Weights of a small spectrogram VAE.
Model: 3.01M parameters, log mel input, encoder depths [2, 3, 4, 2], encoder widths [32, 56, 96, 168].
Rows from block 6 of the decoder of a small spectrogram VAE, named by matrix and row number. Rows with one number belong to one channel. Each number is 128 + 24 x the weight over its row's rms, rounded and kept within 0 to 255. All counts start at 0. Numbers have three digits each.
After each channel's rows are labels from the 100 clips, of 14976, where the channel reaches its highest value: "band" is the frequency band that holds the peak. Only what is clearly more common there than usual is listed. The data: synthetic speech, music and everyday sounds put through simulated rooms and audio effects. In brackets: how many of the 100, against the usual share in percent.
# convs1: 3x3 conv (decoder.decb.1.1.convs.1.weight, 48x48x3x3, each kernel summed), inputs 0-47
# convs2: expand pointwise conv (decoder.decb.1.1.convs.2.weight, 96x48x1x1, transposed), outputs 0-47

convs1.43:118154148115106149118114132106102132101173065087154162117107133091113105122097160129128093151180130143100137121134101144127143119107166118133130
convs2.43:114145157141070177119144153162169129141110116150166130088135147132127124104099124130163113098135124080188136127137145108126148140158114159122106
band: 2000 to 4000 Hz (58 vs 21.9)

convs1.36:187109129135082136115125158137089157143124124141150126161119147082112113143110127116143114136141159090092137163124121156148137143146138132186091
convs2.36:115118133114181115086139132149146131121116169102113137141106067106140173131124095166144131158157137143133120065109113132151115070057109170119068
band: 2000 to 4000 Hz (49 vs 21.9)

convs1.13:107147144121139121135141157098135147125144141113158098166109133144096098102085103140152099123156104106132164129127099105106107165174171144163106
convs2.13:128102150135126160128126151113136112118151135132103141105066104138091104154164163132084113110126160161119131115116108095103129125155110129052112
band: 2000 to 4000 Hz (67 vs 21.9)

convs1.26:118172117123112148092121110110129131145110055148155123127109109114139138104070064139119149096120120106125135146113117150130094134150118136102106
convs2.26:106147123115151139130115145131113159120138127165098130081099132151109108103131172130144108130170181124143125116124157087067144126140094113097143
band: 4000 to 8000 Hz (71 vs 25)

convs1.16:110159131124158144149120140140125089129143152122126152153185146135124088123157128095173140150162093116119098128126164148148142100144123116107187
convs2.16:080114055121108136127114146158142106161124121141180162139130135116099143079120118132123127112177131129175074108125093133112118148139157100132180
band: 500 to 1000 Hz (52 vs 15.6)

convs1.12:121129140110145084085133099120108133115087142115134187137110190101125098119136105117134136137142153110123186129153089104122131117109152115138108
convs2.12:145144131113165124132144112139155133108163115140127173157131130127131081136153131099109121104160126133124136130121113107129125122084121092165151
band: 500 to 1000 Hz (40 vs 15.6)

convs1.17:113126117155149151143128129125143168091136174104138135093115158091096107107117112126124115102167147112092105202112113123121106103154132153123129
convs2.17:179153122147102138119154078099110155152153121118081108189141133152145177112165123104146108117127112129116163093096102118129144171117127139154132
band: 4000 to 8000 Hz (52 vs 25)

convs1.3:119104127125122106080154091119121116128140101122133195147121144106119145098097140162144123135133143100069150102145121114119169089132132088130149
convs2.3:172116135137118134141124122117158143152169132133172187135149129129091051172137094155141147139121145109142119184116089111106129136117123125152079
band: 500 to 1000 Hz (39 vs 15.6)

convs1.21:128137122176117148128114065119078116136118131120147119119100159087126107088096135132125111085120157088095148138164111088117132125124122112149147
convs2.21:138122144121078108128160146138130142081148128128151132169147099134106135133162118173157092130161094130130121136136076146129121140138155138161133
band: 0 to 250 Hz (41 vs 9.4)

convs1.11:106117142142108094091153167190134129117122154191133129108111108128124139123123124162102121100130142104111143138175107086168146129117120096134126
convs2.11:127113120099154080157113143115106158120136163112140134096138111124107140114126165146148143181120148145087119131138130176158103093126147147149149
band: 4000 to 8000 Hz (57 vs 25)

convs1.5:146146112124117105095123129116133184121153125108138154177101112127102113143110121133145076106136128118152125118149108178107134164118146061151126
convs2.5:142127130149009110130138126117170108116115127147180117163148105128123094144137117144164128148128151103131121152167133133138127134143147135165096
band: 2000 to 4000 Hz (49 vs 21.9)

convs1.27:093124163107165127150117146079124142099127116140086147084137117141121148118118153160099159119113126140133118177162168109148115078118113134121153
convs2.27:129132153112060176124133160143120131123149129133087111136068108155119149145115145125151115137111134125152081132154138075130153142169162127124132
band: 2000 to 4000 Hz (48 vs 21.9)

convs1.32:123133125153174135107117172118148149143099150125159135133135151122111129092155083096111145112123115103113107156162122148123100131104112205145135
convs2.32:146153141131130128120134104108126155132131140139127103080037130158146149167111139108149101109096139133111134137142163076132169146140138117116136
band: 4000 to 8000 Hz (50 vs 25)

convs1.25:118071124181102125126158123144124148146135175154125136117115148130097131126123128151089148131135126121070089137133129090131126083115101118117172
convs2.25:126115112115118104120145179164128115132129205126152100138114145111124111132116133141107135115085120130131111136127147171110121156128175139102120
band: 0 to 250 Hz (34 vs 9.4)

convs1.35:104127118129132105137135098146168094135168154152126133101109128120122105131166210129146101145170092125136087115131145110112125128115136125157160
convs2.35:101099121101172132134139112163124105139105151087130113129180131064129128096119137104118148116108145135088140132130136111157130123141150120087113
band: 0 to 250 Hz (38 vs 9.4)

convs1.1:128104122096128110100130113119126172127120134131098188157117197128076095102129133171118157112137138105114149126131121088128116147114105131147126
convs2.1:130134126129138095134147108151120131130108137150140079131130163128160147107138122101138137131099119128087133084110152084152140143094164125130128
band: 0 to 250 Hz (46 vs 9.4)

convs1.22:141152157095152154115125099117110148153141134130104151132138164148102142128116117171110114109086165180118155102124099146115118118095121155070115
convs2.22:100115089098066131142150140110123125162155144139125169155160157134116157093082125152136150121127127135120101133111119174131142102139147144099148
band: 0 to 250 Hz (29 vs 9.4)

convs1.30:128105137152115123139105127105109099124122086127145137087096140127111077124102113137170207104147140125132128146178120163141094135125137120144124
convs2.30:114140121090113100090137079117133135121121121158184147151089086163147133158142140153099096195108090149173140134133142159093129122099164114113120
band: 0 to 250 Hz (65 vs 9.4)

convs1.15:097107101129132157103125158113133168062122129114108151097140132114116081085127122166103145142144166127116107143114114115118145077115122144159120
convs2.15:112143123122115162114125116135149128114134110154101119108116059116125137149115123132106133151117152114130094101127125159128083104175122135115166
band: 250 to 500 Hz (34 vs 9.4); 0 to 250 Hz (34 vs 9.4)

convs1.28:117122176167132134131144167175153146137100156151096127077141148131123155095109103106099126129133109122115088146164117153155115105127112150157149
convs2.28:144106129049154107127097090104108124130103128108135129038124168124141148159145140126129125132066076114147125127136124169149124117107097159160118
band: 2000 to 4000 Hz (44 vs 21.9)

convs1.37:138117147080150098135164097131130187152112134129124204158118135140106123122119122187113129125120145106107146094144154128124106139108134108124121
convs2.37:142123157111158135134113100082156110139085160131109129110178117134107211093121116120113149176127144082131080124118124120131117097155148131153143
band: 250 to 500 Hz (27 vs 9.4)

convs1.23:136132104110164210074133185144106134157118140125143146114123142097115127106129148112117115137128124114115138144092144157096121120114128174108133
convs2.23:142129132144091117152154179104140109153133107148124117083131188107125132136151124119149127131085145132078095169111121136150123127150087135138137
band: 4000 to 8000 Hz (79 vs 25)

convs1.0:117163127159135097174110137142131148148116119131088098142183137144170133155129133136113175122108059170123153104137143117133108137127144123126118
convs2.0:116117160150152115097141118138124177097131136133119120121073138141136130112130133136111130077184134166138142085127106141086089140058144109140128
band: 2000 to 4000 Hz (56 vs 21.9)

convs1.19:121101100113113117079115131136120163112156087080164158162139164106131088132170133119153111115157147123128174116133124143123159144137153098125137
convs2.19:127149136169143177087112136126118129150112089126142135122162146128147146144109116093118099110172156155098151111095146065124073128111097117150128
band: 500 to 1000 Hz (53 vs 15.6)

convs1.46:146145127113169114118114101105129117119122130109093201106128109135112093126136117099122144116150111126122147120145092128188135120074142098149091
convs2.46:096161127116151129116130151156082141097152132111116111071145118136144151119142117119120134130100139103149122136133143144123123131142154178116119
band: 0 to 250 Hz (43 vs 9.4); 250 to 500 Hz (38 vs 9.4)

convs1.20:113139121131086136143134165109112147120111121141074101104106115133126164100108128119113138146132197144128101181102103116139133136151129150180143
convs2.20:119147158132182133175108149137080139122111125150132153110113148108098083155163130092107142086128127158118129156131128158094145122185152142127138
band: 2000 to 4000 Hz (53 vs 21.9)

convs1.33:146156110160110114120158107096142158146119189140106120134152132174128136087136133125117109166165122127124142173158110075133123135148110109133158
convs2.33:136113145121129119182108140135124152088134101105076166133108138142119164186112129103134130094119168159127111099109143077136131098142141118141155
band: 4000 to 8000 Hz (93 vs 25)

convs1.31:148108105103145131107110088122115135096098084120135170130166103107154141089129130140106135178144114121109179138149133098135128141152137152135178
convs2.31:145142124118161158122096134131099135180104095158131173115118159101142140146063105133146158112115155112146125164123126068118136146129146127166116
band: 4000 to 8000 Hz (89 vs 25)

convs1.2:138099093132109110072140107143090113107120139127153116131132134100148161125126148174097060156158158113114139141144086118123157117117102119136129
convs2.2:110093128111148140151133132128132162131132137105155122141123103103105115154112132167107168138122139131118139110087138136148081146113135114131136
band: 4000 to 8000 Hz (94 vs 25)